config.yaml
model: "model that answers yes/no questions on an image's attributes"
image_size: 64
questions_per_image: 4
encoder_patch_size: [8, 8]
fusion_encoder_norm: "layernorm"
fusion_encoder_head_dim: 64
fusion_encoder_parallel_block: false
optimizer: "cautious_adamw"
beta1: 0.9
grad_clip: 1.0
lr_schedule: "cosine"
Rows from block 3 of the fusion encoder of a small model that answers yes/no questions on an image's attributes, named by matrix and row number. Rows with one number belong to one neuron. Each number is 128 + 24 x the weight over its row's rms, rounded and kept within 0 to 255. All counts start at 0. Numbers have three digits each. After the name is the row's rms in percent of the matrix's.
After each neuron's rows are labels from the 100 texts, of 14976, where the neuron reaches its highest value: "fires on" is the input token at the peak. Only what is clearly more common there than usual is listed. The data: rendered landscapes of hills, water and sky.
# fc1: MLP up (fusion_encoder.blocks.3.mlp.fc1.weight, 768x256), inputs 192-255
# fc2: MLP down (fusion_encoder.blocks.3.mlp.fc2.weight, 256x768, transposed), outputs 192-255

fc1.311 136:097121105099119135098077159162096124114124124121154073111106110143133114150123130095142099114131135088111121148157106090151164128118110149099106134150123122069167122154115139139161132094080112
fc2.311 130:128144171186122126153114170110101141116148108110168144114080108066098131149122145143155181131141166093088125146156125145113107126137120111147100149131124107137174145121150149185148127098114160
fires on: "water"

fc1.2 136:142107117127167138100154160137108154176133090119128142145125116085143104106156096135134122138168106150135155100091115138142082142114187123132111131159127145139088110161133131113110140153103155
fc2.2 151:101097115101166123099137134106134139124095098122111131133089138100092140134121113136121157108130108131136127127153110140095149157114170090109128130137140177126082136119170125107140148124096143
fires on: "terraced slopes"

fc1.363 068:099101111159170130094112121102152122119150126167151106124116083158100148139141137107109116116143149139133076148075103077106099104101156097078129120180101136124102143112121138078134108165107158
fc2.363 061:092140125115151101179143131129143114152133104135163119118160127152122084156084145099141108187061167127138132121097118128145100111130083120116121133168121113140118108140104111110091154122115180
fires on: "snowy peaks"

fc1.479 111:122115133113114125175126145151092133119153140102119092154124098148137151134138152105145095116147128101133147171118151102126136124105127143114098111147164125077139130133139108165139141104109121
fc2.479 114:175119145127085138129138145180097116146150126118130128080103118141155116101163125094124087165121164126145143125152176152106085061128133113135155061160132099118113075134096094157115148130131176
fires on: "terraced slopes"

fc1.175 132:124118130130113145146130121133110174140091128133134153117125144129101128136116106099116125138096112125124119139142128130145141126064128097148163120123135109101146089099132131149104153082107176
fc2.175 149:100113106124088146122146123138164115125133131128158153131147137104165090124128115148121129158131161116103133134157162131162122101139141164142144115107113137139173112163114149127147069163145140
fires on: "night"

fc1.333 108:159133124128123117152103137137108161144111126073172154175174128129122091127078100125160086154118164101114153131114157126154064153165114151144116074073133107150147113172146153136135132132082132
fc2.333 110:143121140106120104103101126124116129124160091111109107160078118124103133130124142119116135107130137179104120121151117125090113171127190125107111124123142143173081141092144150114094142129128165
fires on: "sun or moon in view"

fc1.20 061:122111156088127138145133091165158157128126072170154117110149155087138094111118096087101107096141106113197083136110125094110131132114126110099157147125120145135136161122091121126146113135126105
fc2.20 046:130164129120112122110076117136132141117147145076122122092082127140167136124150149133112166136162127180112130118121172123105076135141171103113114130157123119144146142136154152124092123103119134
fires on: "overcast"

fc1.344 067:159114111085142096168096135174140145156129098113103103140127155155119126151108109117088118141124105140170138123126149098128147133118137095116114109132175070098132146098168088091111138124121146
fc2.344 055:133152093149102117176161125095130102157102126120133144140140141144133122093135165163127096129165125137108171092081135157131121114111110149138132114140087137084150135186114110096134131160127152
fires on: "red mesas"; "desert dunes"

fc1.322 106:123126097138151098116156155099133110126097162160151141109121115135118094146131169112162152162127124102170131154106096132148156137116134094128117106154132148095136126123126097128123098164117140
fc2.322 126:105134078110137118150167128064153137108123135091113133115161135139132100157122088112120096146118122134100107133118120139137152144105116137098142129164152166113116109139159122131086145116099140
fires on: "desert dunes"; "dark volcanic rock"; "snowy peaks"

fc1.19 052:115119104095138138141139103163156157087108145157086149137118124105137122145105122092155119112123130111162138145113154112118122153106090078093142101124143088097155135071127127102099151133137160
fc2.19 041:159136166131101115129105137085142118094133179129127145133116125123134109117129176107118123120148108145082120117106095142190167114096115127088119150099140154115143166144134140180076117122134132
fires on: "purple alien crags"; "sun or moon in view"; "night"

fc1.362 072:109095132084137122145132118175139147112107123114163108129098142130121155152125143131149105096165109113165079144088108120115132153108135111101154100116156122084122159128160130117138128128118101
fc2.362 063:115121149119096124143119104128154135151164098105125088152143121127129101134114158123135148154120146107118128152160138137122142118135156121138150112085118109153163105165085093083115126155140193
fires on: "red mesas"

fc1.670 125:081124150103158158157099116130154118087123142120128091122159106149113145160109164134081145136109140118130129146148115089102183146139090107121121108101197133134136149151118080124100113157138136
fc2.670 125:167146104139155108143136159109164130136126146139132176136140103122173116135135128099129114148095113135137091123099118170127094102156146096114119153152127154104114135144139108094103102154143108
fires on: "purple alien crags"

fc1.467 058:156149124114139170123111137150150153158109125136129149102125162120093144116135129162129128102074069138156099115143120165170120135129137110153092127102117121129137149085107136117104101144068137
fc2.467 042:120114126128096074136129136081152143109137151133096127152139124141128129124114130124140100146133104145124151147091110137108147108146127110156137093120123128100165167146106127125104133118126100
fires on: "overcast"; "noon"; "desert dunes"

fc1.200 062:117154102107130107076132156123145165158125141122115114135154151097104164103125138125122129100133100096107107100130120080141111135155174141164142097116120110125096118110138136105113116148139094
fc2.200 051:136122081148182139140133107141115119105130098133155136142118130126083110116123153143099101089120129108105098134080103114096124107154158125179168111124151152121131135146127110166117143122116127
fires on: "overcast"

fc1.15 078:108135127102138131099167154117122125122141106132134085139136086123127100141145135132132142136152084124178099120110082128141149121145113088083100130157103106129132174072126110098146079166121113
fc2.15 068:110132106137163107101161162104115111150131127147106141141137171115113153162120126141148084121135145151127117153135110116146169089131124059116110120122119148111099140101166130109106127147125149
fires on: "dark volcanic rock"

fc1.615 070:104112097165133146125111141167163157113138119104155071127143095129126081118140141095109133143166131113141091143112078113080165142148118112149163121135173169115152141129105138115110130136144140
fc2.615 056:145140108128146134107113128141161179138141138080112162130159102089130142134149116155081156128128070104096100130125080144142143138134145087131123143135122156099083172132130129128120151126126098
fires on: "desert dunes"

fc1.307 062:085096178093119137153107075229148129139107095128127088185141139149113100107115104114121077129129116090143138139152115071112158122146080066087126103154146132127150140132144156118132114149114126
fc2.307 050:117140126115082146120116142136135124123155123084133126139155097117166130153149116161151137149161172098117139092167152104134133123114168143126105170117103127144118153151146129142132154112162129
fires on: "terraced slopes"

fc1.361 052:124149196094154172113118111094169145125139111162129153116116131133150129152102117130098133125094102098123148144111131085138143094149109154110091079179161125130166132116120114078132164111131128
fc2.361 039:150133139153176099140125135128118143154115109129109121112132158088112105144095165098122112119097106133167127130131094147108147157131120158155167095113139109145201129167173141128119122149120139
fires on: "overcast"; "sunset"

fc1.379 134:107166141105107124095086103182105110098169105142098082130124111147138147140184113125082151087154074180147105151130124116103137108102176132124129196176130133151155147112111091102118153117138120
fc2.379 146:104149156134159106112107095116100129137106131117128104137125114156097162148119148115141151076131101138093137152115097117096151147108138099095092157126113150134148145104152092134116157119127087
fires on: "water"; "red mesas"

fc1.621 134:122161118123118168142103072122165117199098155156141155090129161153175119112153106120118082153104139125141141079144145084165138145114119114117195091082116087112109088144120124098105149114133114
fc2.621 127:142094161126091128076105138153145131152129096125119135145135135114139130119145098111112160119173096114180147127134103117149127145139134111114118149118125086128138133123130169094169100142141096
fires on: "fog"; "water"

fc1.565 058:151121178124182100147119095120114133112136115137115154121112161102117096116155122127083088109158129089200111105144110106147147155154129106115105072140198141110132099150148140110097131106097101
fc2.565 043:120157158084133127118119151105126122165131147124101116095166164143137102150123070103131115111140094131084134125109129121109109098106117119091141145101118155100123121157118161084135095134147097
fires on: "desert dunes"; "red mesas"

fc1.359 149:101124161087124134177132109121115156127142155171093111112144166132135123082126109134139113124059098134123147105112132129153135158129103098131106089129201113100125121139129101129082156131119104
fc2.359 162:112114133132159120133119122119123130101097122083113140122147163113096145163101139156151117108110153129066130145172134134126169147098111114119140111082144166140119132174163133139122164122075134
fires on: "high relief"

fc1.157 132:121128115123135153111114091129128179104099134120114119171132130119111101125116158119111154093111090119142125102102094134111108163102169157138109158133106130126158108087147131121133131085109082
fc2.157 136:136135135141129123138151124079130114150111137131137153138109125120159082103147124132136138133104095122113117125073120151169102138126178175134143146146076139120146112155119154131152118153139114
fires on: "clouds"

fc1.665 106:084088128097103121146141099106136158081109148129132127153101120136134134110101113108142105088103118111113114148158118114132152167118090129116106098112134087090137154151132134168091132101092085
fc2.665 087:172161134158133153126159129143140075175132122117144121067108147128104131141160144103125127135105162134145155112141143131093102100099155090143149127125102143161111090126135118120103128132136207
fires on: "water"

fc1.752 082:083137167049118124132119111133154126129111155158127115104135142135141121138144122128144098128108109128173175159131132096126193113113082090108110081127147099126159145112143111096166108143154111
fc2.752 069:111125119143100086148132139086152128109147150085098148132118121110113162134113157136092127102162109120115110167136109113133132125112129109081095165086090208142128157102176121139109125100124107
fires on: "purple alien crags"

fc1.44 054:113144135124127183136090127107071120109103112132133112168137131134100120133115139060157084141096164121164132122144110143142120094108133093142151150132132172087180095112074087137131136190105126
fc2.44 040:159110163150130107123160162125137114155140121144131120121111121113101125093135081173073191126180120087130126122121136131131094124148107132151110142096091094137100160169127138114112131117093102
fires on: "purple alien crags"

fc1.221 098:119189154108136176124100091141168162155132154136114098149134167117148108096144120171106126146124120112164116135129109089155127118157146123174136140079124098149128133104119119141096087136156126
fc2.221 092:121156095112110138090133153078146166100126112109085152156124141150147140136129078137129144127135110122137108094102097169149124130125195093127111135174078127136130119102149117084101146129139117
fires on: "sunset"

fc1.501 115:153151154103087147181109126168119121118159156109145095147150107167138140132129141096120079146083138122117138160115171055111100109107093152132116126153159092079128117130109105160094154092158140
fc2.501 116:152129109146094142123131124146087117112166133113148136121104102127133105127139188146123134158124197139149129134150176136117108134134117110115067115158144080126136122128107129151097119134132157
fires on: "terraced slopes"; "desert dunes"

fc1.108 102:137178141140118127119097114161133136156151143117096092114085128107138120132117112119134094145130131113113123095150099093152117133145134203119091147155133090123120125162129122164145167119078124
fc2.108 094:088133116147128156140143127107138152090100114055170140132096120092100106160102142099115180113116118108087116141173117137120148171110179155145119158138100138126165139112121154155137107105092172
fires on: "water"

fc1.405 064:147162143133160131124117149139111132132122155131084078203122147129104139136080136129091113131103178166141090123082120152144111110120127132109115071135140139057137137105126109113117107168133128
fc2.405 057:152128137187090119133101146150132112130164169141172163128123067078139115151122129132141185157136120107132154159134124099094096143152121141147126187149124167104149156092139114149152120110149145
fires on: "desert dunes"; "red mesas"; "dark volcanic rock"; "snowy peaks"

fc1.211 122:097134162098133152111142085135150133100096151125140115124176148142128104130118144141126182111174085125160120139155132125113208133126162133125104123129124113112150122105110143109113104163189094
fc2.211 117:080123135125119168132128123115166141101098140089142166136145173148145109161099118147101154119157101056128119145127137138158139119091167107111120144118067154112165107106157160155151112125127090
fires on: "sun or moon in view"

fc1.230 058:096116168056129150159115148159117156102159101110066127156123144124095116090135093087123090159097117114137098120110058108116152127111150126131147131107159128100154180103128085111150125132100172
fc2.230 044:153126153144079129157118125090136143114148152084129112146129129155115164144135150153119126115134168146096139111125111096116111162115098108147115115129101127122131120148113107156125120120184113
fires on: "night"; "overcast"; "red mesas"

fc1.522 063:077152143141147116094110128120120108143081135136125077092138133135062092155096089092109120087136122177136120095107087132130116130121131123115116122120128103107119158135115117116145114153147100
fc2.522 046:131094120128149133127128126140141100147161107103094116121128161084132118163110080133126113104126136152164151194159088144139102107128111071089183137108159125127129135141117074108101123125139103
fires on: "green hills"

fc1.655 090:140117137077158127152131083135150072161133128123156119117149164130117103122171110143124145127143093127123098129120158093129121142138126158128131086117118156162126147144118105108115112152159169
fc2.655 089:144102197153154105128147120131103084170160119176181151068108102109129124092119113101153138129152148146135137142125120116130097113126109100100115140101125091142163151118100109107110134127125130
fires on: "purple alien crags"

fc1.202 069:119149144086134163090143125145148114114114089136124111120160141119115131151110125119128139128137136107124135079150081092170134102122110145115122081122178098119113169147129108147077136119143128
fc2.202 065:097161113118167142113127164085165137124099124118090144153147153151150135120136096166096143136098147161142142072084103128153131107138156121131103173140109153107127105112143109106093100137144119
fires on: "sunset"; "red mesas"; "desert dunes"

fc1.506 149:109090120141114122152103120122188154110127154134163114127125135148098124141111132095146113107118137092135143169141079123098137135124098111085089129142114110061165180113123116144137141101141143
fc2.506 169:121143144160112138123098125101104156105146107094119115117112115121101150142150141134116174103137104144088114142124111121093123148096164095143108180137083119150141150115158127162119169095127122
fires on: "fog"; "water"

fc1.238 138:103119126124123115110102182164121144108162110107172065086097095120119138183118110087144134112139117078110105183134109099099138145131132142102102141145132118106172161121132128122152140118107128
fc2.238 135:128134172151102127178121118121112158117116133110128120158097118106109151146128159155145159076148139110059142162123157129091111150112185113135102133113079150115180156110136129171113152113086108
fires on: "water"

fc1.488 053:123143127095118166086137153125120154100103104162178096126150166146116096143050117114149087112141130145124111115142110095160122132130126120123107107124157108138165113135133097124125093133091133
fc2.488 038:159097108171118148087106109139121119148110123118095125129105084117064191143123152145120110126086129147102138105102136119098147147123133124119181126125123088124141132135103100095153118101154085
fires on: "desert dunes"; "red mesas"; "dark volcanic rock"

fc1.647 131:168096150123136106095162140174120089169142071150137118112115139121168095086161104112150154139153112139117140100138166145122104132153181119163165111142139123160123119156109127105143117129140091
fc2.647 128:179129170144128110141114122134111107158142143186127143090129103149114163112169119136132151130128132134149172136122110092153138122112104103099127128094132138127102139107133103113104180141145132
fires on: "red mesas"

fc1.724 146:148154118114145117144122112150146168092126137114099109140112098152122120121099141071122109123089106125092118131104087128117084132121174160172128125155130149104159107088101096143164123103120076
fc2.724 152:136149152166149113128151126113126142118142132114140115142100111101124124122119133127143158087129076112081123144095133118110120158116161183127094163140112129116195153109146109179152131107101116
fires on: "clouds"

fc1.656 112:139181129102146162139118102150132096171138134146075144116148147172181156107126086122083048141081116155147129099092115082118100116129089128125156110109146116116114086158135109133092158124134089
fc2.656 110:169165123089138167125128103151129131173077152150094167143146156132151119107137105125114096161150141093187144084138138089183139141142111146085131086102155130103091102118130125110089132157080117
fires on: "fog"

fc1.360 131:101109095142118160132105108128191138099096146132149137150134131153103137124115164115085126102133161135150110165139103157081117129116142094120129111120081121136148169059116150101139076132158136
fc2.360 137:120101102177153106108111149105130155104143110098128107144097100138108155148113145128154134086113126158091105149142115146100120128083143102135107137133107150101149149132151095171129153117102123
fires on: "fog"

fc1.683 103:093148138087160174144085088147167132123107165122156081120160090148113104122143148109094159112123124105139113097137111132110177139147105156157135124118147136129133105121088108091131124118190062
fc2.683 101:147144118113166128110124159112166142120149133116103137149145134127163113117141135113084141127107075122146086087151115141137094135139175122122170174141159164138085128131129111109084122142142094
fires on: "noon"

fc1.102 127:158107102106157102099150145125115131165121083156124127123107094085170121110166124123129150142171075143134135115108106115139137124115169136121128132145136164134096131122139107133136155162071143
fc2.102 151:101107112133149107122156141077128138148087092097097134168109135098088139141127114120125127117131101118113108136112106152123132161091166108093104139152119172124091145113188136125136137120094125
fires on: "terraced slopes"

fc1.694 134:159139121121139128126132113170136167158124123118064144133077169102146117123126114122081097100121115165150104121136141145147108117111166139154140141126137091143115109127123118111085133112096149
fc2.694 134:108148126090101125153147124135140138137104144141116119144133142139141131149125119111122114152121145132157131138140147137168144087125113101101152102083141137121131105092133121099082159128134140
fires on: "water"

fc1.729 060:156146133130133155134134120176129154120126108183158119121097120078078111091118146093126114152117104101133121095156108142111064150131171130129092106079178121092113193101080138107132139139127153
fc2.729 050:138126145155108128107106123133140126130126144134164122089085139080154148107114095135103133134148152086141139167141107114155157110116158129105119126142061084154216156149154134163136138110134121
fires on: "dark volcanic rock"

fc1.573 127:162126104150138116132117148153162149116133160134164144102152113118098097126147157102160163143151138103126099153147108131088158124143117128149127107137139138095130135110110126117115082126146132
fc2.573 133:129128094142122140120152163090119163099129150085099146151133105109112131119138134111112135134151084118114118119128088139151174137129120101108118131165164143093072117130166147139122140126116116
fires on: "desert dunes"

fc1.392 054:168164081096160141117124096138084117135136104128126140111107123147122074101138149109069126156119117134138139092098104109146170162171111145105106141124122121097162124109175088143110109144103131
fc2.392 044:177126116089120122133130109123123116153100148131183183155181144144116133104138157163117150139129111132089162115133140118116103107118134089105120114087137146151108118110142120109132131117114146
fires on: "purple alien crags"; "sun or moon in view"

fc1.345 075:107139145124153150111110101150162094152121139128125115102169148146116141124087083126130127140109128115175124097128118103100149144169066121095109125126118108131127144111091175095135130128120118
fc2.345 059:108119156127100112119096169146144115124136126073099093121111156162157101136115117118144118063141102112129132125140144090143114142164184115121136101118073141112166162155102119131186131129086132
fires on: "overcast"

fc1.319 054:134130153105143190093117103161140120098154105114108118073153134139161144137139125152117103152135179146168141110105140103151092119137099130092129150126140114104151147129147122094126088138122110
fc2.319 044:128147121147141098153128156124104096139142117110109109183166165087161116118113085136120098150136128146124160155164148118153131117092130146122121165145103168134152149087150133080140128082183147
fires on: "overcast"; "night"; "desert dunes"

fc1.498 098:115081116123133136122116121145116163147076134151163098135100121096086116073142156091148079107094115121147137125124127118111130159164129112129140125126138144103130118137133135144147096102109081
fc2.498 093:147158138106128148107109100149112113168127121122118091130139171157129123117108131119108122165110148138180137122165151093126102146142138116120133140148152108131114123097101108110103118138104151
fires on: "dark volcanic rock"; "high relief"

fc1.435 059:102129162107115160164091137153177138128113147130141119133154146141140131154109113127088127127158124140164148103142176146138165081136127114114151127154122103097096168121103151113124149116153139
fc2.435 059:081082146132156152126129162109154131094114132134088111156128161087140118097085111135146116109129130091106117119156120146107118139156161139107142133116091135105124112113139065116191125166133141
fires on: "night"

fc1.581 107:125110178132164162094126087125130102140072113117163166123151149110089108113114118140136150133142073121154098123169149107123214121134119116121102130078150110152151119101114170113138123124142062
fc2.581 095:122151167126144162110127110161160103132097141136163143100139172110140089157124116119118121119140107096181094117173135129119132138118138122117134131117090110103149101091126142140149144119134096
fires on: "sun or moon in view"

fc1.409 076:119159163094120162108135116111126071131131146152102086142127155149131118132121099121105132116147095102149106112125121136146112131086117092114142164124103107105163129096097129123094139119149107
fc2.409 069:090106128136140076135121117129160132102147113093130113096132168124140083134133080144125147096117139143061138142153134143144121123111157126119138142160105149126163156169161142147152105112128098
fires on: "red mesas"

fc1.631 116:101111143111114144069107128163122129146159096120095102108093161128135140086156099147132154143131129131157119102132090105156165140151141109132121173141119107155106140141114139092175127132118105
fc2.631 118:133105117135129082093130122100128097108144119143126152079093106165108176141106142113148124123102146159078171131149120128128141113087120102119145128165130124133073145162130094112121118151137130
fires on: "sunset"

fc1.325 099:144142117162108162111120139135099153146087135094136125135139139094109111144086146141144104140105162126113158115122132127139093165129113157152158092056167126121159127169169178148134139121069166
fc2.325 108:145107125101123125076110135130119130118127091105109116149089133172106137104133146105127111082118102178126125137120100140110110171119159092120120106145127115171077137111116129078108134151121145
fires on: "sun or moon in view"

fc1.208 055:112122155121151126133110131120115143101138132123148046142121134181142109115139079144122124153137148123176097144117148114162167111125135076085135108101151146129155156091099101107143106136132150
fc2.208 042:152150095133138078110062135121149092157132106116152142129107177100140140110095106144120078122156113161124157099132107126158120131140138151142144126112132129136114125163127112114094141111096085
fires on: "green hills"; "purple alien crags"

fc1.520 118:107119116125198121139146156082136158106122133144158120101146093176096122142117123115154129139127131138115101166109102139139106152134120097109117108145152140100136150171134115149095145129089134
fc2.520 129:116127122110110182170111142091116147119104143094096166146157145092098146102131101156098131115140111113118090138126097121156149146125126090129134139113125156124088127100143179116125135092121129
fires on: "snowy peaks"

fc1.317 076:102125160088110127106154119142176141117131145126097106089125147128145107094081098121144102075094093122107124098124117131156130144129098102095133086123140117087121116161112100130095168118119123
fc2.317 061:172139127140116147166138111123119132161080166141114171059109137151121128121154130129132131148102161122123172152143160095129147109103121102117143113069133139124113126142108144124114151172130138
fires on: "water"

fc1.731 044:103163147111112166147118150144118170162115126122143132106171176117108168148094116109099120090129104163180110172118149084163134107142110115107125116062136164163154121131088097102144121137146114
fc2.731 033:117118117129091184114117134086154125134153162130134107150149114094089114115115147116099143126125110123112099153166140111138109140098169129072168118126136131104114110120165157199141100122132117
fires on: "night"

fc1.18 092:157126132121134124120141124179107123154130111155112116115152120124157136108143146135135124155192146119106104109103147169143107101115152138140163089079153158171153119110138144114132146166127126
fc2.18 099:159139159163109109119140153161089107173165141187122128086102105129159122100127115081124117175137155099152158110140147123152095108128088138125119087111155127097156106109107067120120144134124140
fires on: "red mesas"

fc1.563 097:129086166098145134099127119155128162086125131159068138132140141127132158133118100136144094073157089182123136124126094151100153130155150080109166106110123151097110126124123117090140134136160099
fc2.563 101:095162102139159158148117129142182139095114130110124166123153153142146110133107125134126134110114145109120123127163125108119123116126160108149157130125062138119148118114127126099144100144172139
fires on: "night"

fc1.554 145:148159113104119156146087116148125108134154142127081112113142108160140158132120111115091043123082126159113116107093090100116142152130109124156130138133150137128082119148143068119082174128134117
fc2.554 164:143155124094116171134113088136135140150092168114102171137158163135160104116143098137088104142127109097144102088144143109162153149154135150126168102104159151103094094161127145099085148139130082
fires on: "noon"; "fog"

fc1.130 068:113138155130139099104108153139126100115142101124140126067135114099101129146150104045159129119180112096115086120163115105118084140158158162100127085121129113076143155155120142152149123126120106
fc2.130 056:130156149119132148145147129124116147106109132119141176117092144117144166157110147143092125154127157115170143083129135119145136121143114064115097155140149118133104106085129138123099129156123189
fires on: "water"

fc1.764 114:170135145130124138089100142139108145122153089107116120168114096082127132112151127130107139117123075146129090090076117131111112134175156121129135161158167109144069134139139126089116142131083130
fc2.764 127:138089154151090120128122148147123171122121111122135184124089096095114127132168111139082176126137126124065117133103122158117087133103195122131096167138091142123121116117138163159130152105134130
fires on: "dark volcanic rock"; "night"

fc1.331 106:080106172099149145121145078155126127132079131110137134085151172149121129127147077122108110122145094148150114116145130130130214144098137139123152120100125115145113107085091142109126147143181138
fc2.331 111:126153146150153144087151129161150137124083131107183154098113156113141119159160124123100172141161117107133128153175145127142136124111152124112135138129083146136144111123173204121219103134118104
fires on: "sun or moon in view"

fc1.525 070:171127123104118094082153128170131133140167096129135128125124127126111134113144142115139138116150153112131100141125149109151141157127145150141144078129140177122133151157128107131129089150131120
fc2.525 059:172095142120115118150124141128115122158164133108096161096123110086121120129138141110103129150122167138152163145159092124142140100125090067095143113149134155116135150109122115127116139118167149
fires on: "terraced slopes"; "red mesas"

fc1.177 068:116168160134140167071111070138115144115126171114092095111139126142130138119127148143092143091146088163196116163143143103138150110144133142097148132114157131174154119136100108067164114097134132
fc2.177 052:156143122142175119108127110134105136084121125100108143140150093131102155166118166121087148128153099140096137139117123131083105126084143115129103152139092146149133126104094076162097135143144140
fires on: "snowy peaks"; "fog"; "purple alien crags"

fc1.97 076:147108113125138105083125196153147105121113100103139140089134130146123127137091102107114106078100191138133151149156105125062087152137140096182116061111167137092151111141096097148114105126126145
fc2.97 062:102105152115074158120111160095120148098148161081080134164131150139130141130145103150125119124138108115137126111140140151133142107135118080105146102131119134116097136142135140164108137150126133
fires on: "snowy peaks"

fc1.272 128:170161179134110164111114108147112098180131141159137151114149154154160132090171122120138154150150119068159133087154150072184144141126127099127123084113154115116117098151102110100116148147141087
fc2.272 121:154141172162107132098131115117112118147142130161126149120120138115135137113139103146111172134169085106171146126095121130138131101112131120103116161131115124122120124106142140102141117156153118
fires on: "fog"

fc1.99 114:144125142107104132129127111120106153164131120130091126131140173104110122068146106164138107131077126164139130071098123099164135144118127136139140122106191141150108093173146141119132155148103092
fc2.99 124:103099121109133101113155122087119144107133150097144112179112136115094146143089177157187149124133156146096108152106158154064137160136136125124077108122140148114164189137148125182113153140095115
fires on: "high relief"

fc1.626 051:134127170104121123080099114125130149137151108128140113103176175130147104144139151115152129108141129093196121103150071093142116153117118107137122111132138130133131165111113115104089153105138140
fc2.626 042:112160129105112122136147157080126133164103126107140122131134168144177110156143106159144140168110134133114137127129114132116133084106127133131141211163101142138153109170121148138171115095119106
fires on: "sunset"